A small encoder-decoder audio transcriber, trained from scratch.
Model: 13.7M parameters, waveform 16khz input, encoder arch transformer, encoder norm rmsnorm, encoder moe soft, encoder layers 6, decoder width 256, decoder layers 8, decoder norm layernorm.
Training: normuon at rate 0.021, 8700 steps.
Data: 26041 training examples, 85.5 epochs.
Rows from block 3 of the audio encoder of a small encoder-decoder audio transcriber, named by matrix and row number. Rows with one number within an expert belong to one neuron, the router's apart. Each number is 200 + 20 x the weight over its row's rms, rounded and kept within 0 to 999. All counts start at 0.
Before each expert's rows are labels from the 100 clips, of 14848, where the router gives the expert most weight on average: "responds to" is what is common among them. Only what is clearly more common there than usual is listed. The data: two synthetic voices taking turns or overlapping, over music, noise or silence.
# router: slot weights (encoder.blocks.3.mlp.router.weight, 16x256, trained with AdamW), inputs 0-63
# up: expert up (encoder.blocks.3.mlp.up, 16x128x256), inputs 0-63
# down: expert down (encoder.blocks.3.mlp.down, 16x256x128, transposed), outputs 0-63

# expert 12
responds to: reverberation
router.12,211,186,210,186,189,224,204,162,184,200,188,212,187,182,218,186,200,197,203,214,215,173,192,219,199,191,199,186,215,172,226,225,200,201,225,227,196,177,190,154,211,211,177,172,205,188,215,203,244,182,198,199,203,172,188,199,196,202,200,225,174,223,227,187
up.0,184,182,191,172,193,198,211,232,209,163,203,207,199,186,201,192,212,180,192,182,187,164,193,180,205,208,206,176,192,190,184,173,205,214,198,211,271,207,237,208,207,242,205,225,245,192,194,206,200,220,192,179,169,220,182,208,219,210,193,214,193,172,199,191
down.0,187,193,202,219,194,176,217,206,210,209,206,223,199,176,217,195,175,193,240,196,199,197,189,229,206,206,226,184,213,248,185,213,223,185,212,192,208,177,174,209,177,210,169,214,203,208,174,204,169,181,199,229,226,201,181,181,170,187,216,213,151,197,237,184
up.1,224,173,189,221,211,208,184,193,225,187,194,212,202,230,231,152,160,191,207,197,200,220,201,226,194,217,230,211,191,196,181,178,233,250,185,181,204,198,186,175,201,222,204,229,195,204,202,226,168,169,171,150,175,177,158,201,189,185,172,191,224,191,190,195
down.1,227,196,201,183,228,212,221,212,209,209,199,194,223,233,204,189,198,224,199,196,192,183,205,241,195,198,226,213,199,202,200,215,205,162,213,179,205,178,183,215,200,164,201,195,218,208,206,197,177,233,222,195,186,201,218,206,199,214,216,217,217,193,208,198

# expert 0
responds to: reverberation
router.0,207,189,188,209,180,220,169,224,210,221,191,211,173,252,192,187,205,177,215,213,215,205,177,173,170,210,212,185,204,215,207,217,235,205,229,194,210,205,186,204,211,197,218,213,195,212,194,220,222,181,215,223,198,200,192,237,185,196,166,167,198,225,164,206
up.0,197,191,188,201,225,191,164,188,179,219,192,215,171,214,248,195,180,212,251,207,207,183,205,216,214,175,200,234,217,200,206,225,211,197,210,222,209,232,213,191,194,187,218,190,208,210,225,204,167,160,157,184,206,154,229,159,222,198,183,214,183,202,180,186
down.0,198,183,199,197,174,213,195,172,206,180,234,196,171,224,174,210,226,214,191,199,197,195,167,201,196,229,205,195,204,222,223,178,205,180,153,212,199,176,200,201,211,200,207,192,186,187,215,192,200,196,210,214,219,197,205,208,215,176,176,260,178,203,187,214
up.1,212,195,219,213,219,172,230,208,233,187,202,196,187,185,203,197,195,206,243,200,248,197,194,169,154,213,227,218,220,161,173,245,220,179,190,223,172,225,223,192,191,197,206,222,172,208,189,223,205,228,208,215,246,192,198,182,203,200,210,177,196,238,212,213
down.1,202,187,203,198,200,224,173,219,172,205,204,225,233,187,207,206,181,161,168,193,204,176,208,214,207,201,171,183,182,192,195,178,211,188,202,179,200,188,186,193,193,223,240,242,195,203,220,190,199,187,224,176,196,182,186,212,186,189,199,218,164,190,195,166

# expert 5
responds to: second voice: none; muffled (low-pass)
router.5,193,180,193,197,183,171,210,209,169,202,180,212,192,170,200,188,201,204,150,179,201,189,185,227,223,218,187,194,216,180,193,182,209,204,220,185,214,160,172,201,200,205,225,203,212,229,214,189,200,214,190,188,181,225,176,183,245,186,234,189,195,193,203,218
up.11,192,194,158,205,218,210,176,199,242,199,206,193,188,173,163,204,178,208,191,231,194,181,217,223,185,170,210,226,182,216,197,207,236,235,177,212,207,186,213,189,211,194,211,235,173,208,230,193,206,201,196,197,218,193,204,236,172,203,230,201,239,215,196,212
down.11,215,265,219,154,201,209,184,204,182,207,188,187,181,237,183,192,219,176,225,195,166,219,218,196,229,206,160,200,197,195,208,192,193,199,203,237,186,181,154,212,173,172,207,176,201,182,146,206,214,180,233,220,201,205,192,195,245,204,197,210,188,161,193,213
up.12,188,218,208,208,205,192,213,195,231,201,215,190,203,199,147,194,223,240,210,207,191,187,179,158,213,223,190,205,248,182,234,225,197,190,237,173,226,211,187,204,199,205,188,239,194,225,179,223,199,211,186,204,176,230,182,198,173,225,220,201,215,199,177,199
down.12,203,194,228,210,189,164,206,204,169,200,192,187,179,193,223,175,251,195,215,168,225,186,226,182,207,184,217,184,200,224,166,183,202,215,190,185,176,194,230,215,180,202,224,219,186,190,216,224,229,219,192,216,214,211,207,234,185,203,214,199,151,217,198,191

# expert 3
responds to: reverberation
router.3,206,221,236,170,214,199,154,238,198,217,255,178,226,198,169,171,183,216,215,192,197,218,194,240,210,202,196,207,206,202,245,210,215,184,206,197,203,167,187,178,239,194,242,184,193,189,170,218,172,168,193,175,214,169,187,209,156,193,222,189,220,171,195,186
up.11,179,209,192,170,205,241,204,205,217,229,174,177,238,232,186,165,232,231,186,221,209,198,178,201,187,201,205,220,214,218,223,195,216,215,213,182,233,188,225,172,192,189,202,177,183,201,199,199,194,203,186,164,181,212,166,218,205,173,228,209,231,207,187,227
down.11,206,180,204,195,199,209,179,207,199,220,242,231,209,212,212,200,194,192,182,186,229,204,178,202,186,219,208,197,231,186,181,145,197,190,194,197,189,189,229,211,182,207,198,186,205,198,231,195,203,199,173,211,191,196,184,196,228,207,205,203,209,191,186,165
up.12,211,201,202,224,194,207,211,188,251,194,219,180,178,183,178,192,223,173,224,195,237,203,196,200,213,189,217,182,199,215,208,226,160,227,219,215,222,219,228,180,196,205,216,228,206,211,194,208,200,225,193,201,185,186,189,191,226,203,205,217,212,188,187,193
down.12,202,210,201,206,194,210,168,204,233,179,154,191,224,194,191,188,214,203,214,198,193,186,207,182,234,191,230,223,225,197,198,185,228,178,219,169,190,176,214,189,212,185,140,162,208,228,223,182,217,182,185,184,204,173,202,219,187,202,229,200,197,224,183,226